config = dict(
    model='image captioner',
    dataset='rendered scenes of coloured solids on a plain floor',
    train_examples=97500,
    image_size=40,
    crop_scale_min=0.8,
    horizontal_flip=False,
    color_jitter=0.1,
    tokenizer='word',
    vocab_size=63,
    encoder_arch='gmlp',
    encoder_norm='layernorm',
    encoder_mlp_ratio=3,
    encoder_layer_scale_init=0.1,
    encoder_drop_path=0.1,
    encoder_patch_size=[4, 4],
    encoder_conv_stem=False,
    encoder_layers=8,
    encoder_width=192,
    fusion='prefix',
    label_smoothing=0.05,
    decoder_width=192,
    decoder_layers=8,
    decoder_norm='layernorm',
    decoder_norm_position='pre',
    decoder_activation='gelu',
    decoder_mlp_ratio=3,
    decoder_head_dim=16,
    decoder_fused_qkv=False,
    decoder_bias='all',
    decoder_qk_norm=False,
    decoder_layer_scale_init=0.01,
    decoder_parallel_block=False,
    decoder_inner_norm=False,
    decoder_positions='rope',
    decoder_prefix_bidirectional=False,
    decoder_connector='linear',
    decoder_tie_embeddings=False,
    residual_init='none',
    optimizer='soap',
    beta2=0.999,
    lr=0.002,
    beta1=0.9,
    shampoo_beta=0.999,
    eps=1e-08,
    precondition_frequency=10,
    max_precond_dim=1024,
    one_sided=False,
    adamw_lr_other_params=0.0015,
    steps=10800,
    batch_size=128,
    epochs=14.2,
    lr_schedule='cosine',
    final_lr_fraction=0.1,
    warmup_steps=1080,
    weight_decay=0.4,
    adamw_weight_decay_other_params=0.01,
)
Rows from block 5 of the image encoder of a small image captioner, named by matrix and row number. Rows with one number belong to one neuron. Each number is 200 + 30 x the weight over its row's rms, rounded and kept within 0 to 999. All counts start at 0.
After each neuron's rows are labels from the 100 images, of 14976, where the neuron reaches its largest size: "responds to" is what is common among them; "lies over" is the class under the peak. Only what is clearly more common there than usual is listed. The data: rendered scenes of coloured solids on a plain floor. In brackets: how many of the 100.
# u: gMLP up (value half) (encoder.blocks.5.mixer.u.weight, 288x192), inputs 96-191
# v: gMLP up (gate half) (encoder.blocks.5.mixer.v.weight, 288x192), inputs 96-191
# out: gMLP down (encoder.blocks.5.mixer.out.weight, 192x288, transposed), outputs 96-191

u.117,171,197,207,193,186,151,193,198,234,207,235,202,171,210,193,260,169,204,162,216,165,204,172,211,189,173,179,199,198,190,189,173,248,215,207,198,201,271,234,218,175,263,158,218,168,237,228,191,214,191,184,184,135,212,172,191,169,204,233,133,172,185,173,241,178,212,185,202,171,209,219,240,206,190,220,190,238,227,203,171,253,169,210,189,210,172,188,203,215,172,209,183,190,159,150,182
v.117,233,192,192,222,205,197,246,206,215,162,211,184,186,235,232,199,197,191,185,208,139,209,155,206,238,168,203,158,173,199,179,235,231,178,177,248,198,232,169,158,217,168,251,217,162,191,216,246,210,221,198,211,148,207,166,137,195,179,271,220,150,175,199,158,210,165,199,176,152,149,222,225,229,228,153,199,188,220,187,190,187,254,158,210,220,239,155,250,250,199,203,175,201,243,204,212
out.117,199,180,180,169,200,200,188,186,163,210,162,215,210,207,180,169,223,209,202,181,183,233,190,237,210,236,220,237,195,216,209,201,200,196,225,233,259,187,199,195,232,169,252,214,229,142,170,216,186,186,222,192,267,190,175,131,213,211,189,271,174,201,269,199,200,208,233,182,179,248,180,244,167,195,212,206,210,209,209,212,201,223,189,188,209,269,184,184,208,249,171,202,225,262,228,177
responds to: cog (41)
lies over: cog (31)

u.140,176,188,208,172,150,208,150,206,250,215,196,248,182,182,189,188,190,199,227,226,254,143,249,214,248,246,231,161,129,150,247,196,175,215,218,170,199,226,201,185,226,237,179,158,248,185,209,208,204,238,181,205,193,163,229,194,221,200,166,194,213,215,216,210,210,233,194,213,215,262,223,260,186,216,210,225,200,218,253,233,207,193,196,163,232,130,261,195,172,199,154,162,204,158,174,162
v.140,180,194,206,182,161,252,207,232,192,219,193,217,260,170,216,175,223,187,174,234,219,184,265,215,178,229,221,196,190,192,240,250,231,224,223,238,184,239,245,165,254,185,231,210,208,212,225,249,209,209,220,236,216,222,188,202,205,233,221,196,247,195,215,213,232,222,238,157,197,217,202,205,237,206,153,164,183,140,247,209,182,146,183,255,225,202,224,225,234,171,210,212,160,144,153,192
out.140,202,209,198,188,273,192,194,176,144,164,176,154,161,212,176,168,219,251,168,237,224,232,190,214,196,163,192,276,253,221,139,221,199,236,118,258,180,218,222,222,186,185,223,198,210,214,218,160,212,226,216,170,182,244,164,188,195,171,176,170,188,174,171,264,192,237,181,181,185,165,224,181,219,205,175,195,216,216,172,136,161,245,215,191,205,214,212,212,228,197,226,197,173,235,223,230
responds to: cube (50); light from the left (50); largest object: cube (31); dodecahedron (29)
lies over: cube (32)

u.181,154,156,186,194,223,216,146,207,145,177,215,179,160,216,153,226,214,244,208,183,231,212,147,263,218,218,198,170,208,177,161,196,219,210,158,148,211,209,175,250,201,185,191,195,172,229,226,216,167,231,200,245,180,210,212,178,227,153,195,161,186,177,166,157,225,222,194,205,198,187,152,227,271,184,281,191,211,181,219,222,212,185,203,176,255,173,233,199,232,181,188,173,171,229,202,223
v.181,149,197,187,232,200,210,191,180,192,220,226,246,227,210,193,169,171,189,152,188,180,150,204,162,162,204,240,209,163,120,257,213,174,170,204,229,164,227,250,267,227,252,203,184,209,194,212,197,173,176,195,184,160,220,227,187,166,216,198,191,238,164,182,200,212,201,243,198,253,176,200,191,217,203,217,206,221,184,218,213,189,245,194,221,206,190,159,162,188,274,181,203,244,203,263,203
out.181,209,208,204,188,185,217,211,199,235,174,144,187,238,183,242,238,195,159,189,186,166,191,220,124,225,187,221,177,167,189,216,225,183,224,219,163,153,174,206,199,202,207,216,138,242,162,187,165,241,202,190,218,220,194,222,234,188,204,169,269,247,233,204,204,202,215,192,247,185,176,221,153,121,215,176,162,208,221,144,173,236,215,248,250,192,250,219,264,233,233,214,203,206,199,193,196
responds to: egg (33); spring (29)
lies over: egg (27)

u.26,175,226,227,207,180,209,260,209,195,214,175,205,201,172,213,240,267,210,167,229,220,186,209,211,240,269,258,222,170,193,197,231,194,235,164,178,230,177,218,209,229,219,223,232,214,168,223,230,159,236,223,203,189,229,220,170,168,212,233,222,209,215,199,230,176,226,223,231,194,223,208,161,179,198,209,190,258,194,230,159,225,163,184,189,226,196,224,203,181,206,248,169,171,244,169,229
v.26,183,159,181,212,247,165,182,225,221,252,218,205,189,271,167,179,221,123,217,187,156,183,216,195,166,179,219,186,141,204,174,192,223,201,196,223,172,236,217,234,186,209,216,181,190,226,158,211,178,216,222,177,184,238,175,187,176,162,188,182,256,166,208,205,202,188,219,240,210,186,191,218,169,211,165,234,176,186,219,234,178,206,187,191,223,228,193,200,184,195,225,205,172,202,225,227
out.26,189,206,225,161,227,199,226,229,200,197,203,179,205,194,248,162,213,223,190,158,194,231,133,180,153,165,140,193,219,208,223,180,178,168,223,162,226,199,210,263,195,217,130,142,238,212,157,230,197,164,159,236,263,190,166,214,227,254,236,205,184,206,199,171,226,177,188,173,231,235,188,217,208,184,248,190,208,193,213,235,157,261,195,195,215,169,211,181,203,224,188,209,239,180,184,168
responds to: tube (45); largest object: tube (32)
lies over: tube (37)

u.44,298,189,180,211,203,179,198,195,197,176,218,200,165,218,189,162,180,238,204,189,179,186,210,211,234,224,194,241,192,232,194,140,273,181,217,216,174,264,162,216,222,203,155,215,193,216,194,235,215,191,155,219,241,185,152,167,196,255,179,202,196,216,153,161,243,217,192,173,188,184,209,268,204,212,159,170,126,232,188,220,213,215,185,180,211,184,232,174,218,200,150,209,211,121,146,166
v.44,246,172,203,218,178,175,230,209,140,224,151,165,222,206,245,228,190,237,289,140,221,211,212,214,214,167,228,177,229,220,222,262,184,209,189,172,249,183,160,215,172,205,193,212,179,165,218,212,234,187,164,183,223,241,220,200,201,207,183,231,191,187,237,194,178,175,216,264,256,187,261,222,208,220,208,224,205,224,200,230,235,194,212,195,215,217,176,194,207,207,237,239,169,203,212,210
out.44,164,160,229,209,193,206,170,227,169,200,215,210,210,199,200,222,188,208,117,212,201,135,158,210,155,206,153,171,173,200,223,173,192,227,195,131,188,212,182,197,218,245,185,175,169,175,242,162,191,184,207,230,190,170,167,242,225,209,240,202,219,167,161,155,161,180,220,230,191,224,145,224,220,205,223,166,190,205,185,197,173,243,167,175,141,216,227,235,204,180,212,228,221,214,185,239
responds to: light from the right (72); cone (49)
lies over: cone (45)

u.192,138,186,205,293,197,209,214,261,243,190,171,153,217,170,223,146,225,248,201,182,146,195,201,246,240,134,192,196,169,190,182,182,136,242,206,200,221,199,233,223,203,220,185,189,180,184,179,227,229,236,190,199,167,192,222,200,221,232,211,167,314,174,217,197,248,189,250,207,202,207,224,129,248,215,222,219,204,173,211,245,200,189,221,214,190,221,178,170,176,199,270,200,159,214,226,146
v.192,193,164,237,249,180,200,234,147,210,240,235,202,228,208,206,155,207,163,189,172,188,181,197,208,185,213,226,268,256,238,244,198,144,161,201,198,176,164,179,164,212,177,223,232,201,170,180,206,160,206,203,218,184,168,205,185,193,173,177,216,220,222,218,175,211,210,265,169,211,211,245,230,173,260,175,210,216,182,199,198,197,168,178,190,219,200,201,154,233,191,189,217,160,216,186,125
out.192,178,216,201,173,234,206,219,182,246,199,247,209,214,204,151,271,185,190,222,178,160,236,205,184,190,262,164,244,169,204,156,192,187,218,207,178,214,184,129,206,163,222,182,224,242,240,168,201,206,206,194,184,205,222,200,180,231,207,163,152,168,218,158,208,212,217,208,186,187,192,199,244,141,261,210,209,210,172,157,147,258,221,209,181,212,208,176,204,168,216,150,205,229,139,226,237
responds to: chain link (66)
lies over: chain link (47)

u.87,258,233,186,221,194,182,201,220,191,167,162,231,171,213,168,202,201,178,217,148,152,196,166,204,230,235,186,191,188,197,221,211,128,212,263,210,250,195,201,215,208,238,173,158,223,181,198,189,224,155,248,199,195,258,193,186,214,190,202,171,157,212,222,184,192,182,146,207,188,215,244,150,178,201,201,215,222,222,153,217,210,193,171,166,168,167,221,203,191,191,193,168,209,192,171,149
v.87,190,188,187,238,169,237,261,221,193,221,183,261,187,161,202,159,123,149,128,193,253,186,205,153,165,208,270,226,229,201,184,172,172,140,177,238,190,185,208,212,174,180,211,171,173,173,189,179,144,219,161,163,196,188,228,215,202,221,203,231,197,163,204,165,209,235,251,158,229,172,205,180,170,169,193,135,230,149,205,196,194,157,201,218,197,231,265,187,198,225,210,190,204,185,222,145
out.87,146,188,204,206,223,186,167,217,255,223,206,192,198,204,207,167,170,155,206,213,213,228,192,135,197,170,200,230,226,208,162,136,215,206,184,196,175,180,168,271,194,205,163,166,246,256,170,210,175,271,147,180,203,136,185,180,163,198,196,261,180,209,178,203,218,188,227,192,191,186,213,124,235,252,203,172,210,200,212,197,209,227,245,197,255,254,191,208,256,243,175,187,180,173,236,228
responds to: chain link (42)
lies over: chain link (28)

u.75,156,213,178,228,151,202,150,190,226,188,219,194,148,179,148,200,240,203,237,212,218,173,222,178,197,219,219,203,213,160,202,201,145,247,183,111,204,238,253,219,192,198,204,217,199,120,221,223,187,244,211,230,173,213,187,209,224,204,226,188,244,202,214,183,223,264,195,195,150,202,187,210,164,215,208,189,221,243,172,128,172,184,177,268,208,193,211,173,178,209,179,152,208,171,230,148
v.75,133,226,134,187,177,243,209,219,239,186,206,222,178,179,217,189,221,217,267,209,205,211,220,235,221,225,210,216,182,173,202,186,179,258,179,195,220,253,255,263,213,240,212,184,199,202,210,222,182,197,249,187,205,208,171,250,212,167,193,226,170,191,212,200,219,217,218,228,196,190,182,222,168,227,190,189,167,200,168,113,172,220,227,218,158,172,176,192,204,203,215,179,183,152,195,146
out.75,172,217,167,239,224,186,225,179,266,194,185,168,133,114,236,171,188,225,140,169,217,240,217,284,210,171,171,185,193,181,196,188,180,211,134,179,211,161,162,195,164,174,204,194,248,208,173,229,231,149,205,173,182,152,236,233,206,209,190,197,188,219,196,205,253,219,200,233,216,139,226,195,122,114,235,239,198,180,213,198,209,135,205,174,204,211,224,197,248,187,198,256,231,208,156,189
responds to: cog (60); largest object: cog (52); tube (31)
lies over: cog (54)

u.239,138,146,173,215,225,228,206,156,219,179,158,184,229,213,214,244,197,240,232,178,237,168,175,195,229,220,244,173,169,206,209,201,178,220,187,194,182,206,188,160,147,185,175,205,234,169,166,212,204,177,235,233,224,215,183,225,194,177,146,201,205,208,140,173,160,239,223,196,209,221,211,256,219,183,150,181,221,211,143,182,197,176,210,191,169,197,229,196,113,184,210,197,193,198,193,188
v.239,243,267,174,247,231,203,235,242,236,250,239,217,207,238,177,266,203,175,176,191,185,189,215,165,203,210,172,227,162,191,210,229,249,148,211,144,188,247,250,210,241,212,238,177,167,204,240,159,199,159,177,161,229,176,215,171,196,206,222,190,197,189,234,198,193,208,181,224,233,196,200,189,147,211,244,223,178,184,256,172,158,179,207,221,229,175,204,229,237,196,226,196,206,149,234,240
out.239,196,162,215,225,152,191,208,224,251,191,206,276,165,203,214,192,165,145,180,235,147,180,247,195,164,198,181,211,205,131,206,219,167,235,227,254,250,170,167,170,178,212,200,177,190,231,201,146,169,186,154,243,191,187,179,227,182,212,201,202,208,215,228,247,200,152,265,216,198,213,251,189,167,171,212,198,97,224,206,241,274,194,224,251,199,139,229,219,200,191,217,238,191,195,192,199
responds to: tube (63); largest object: tube (40); spring (29)
lies over: tube (59)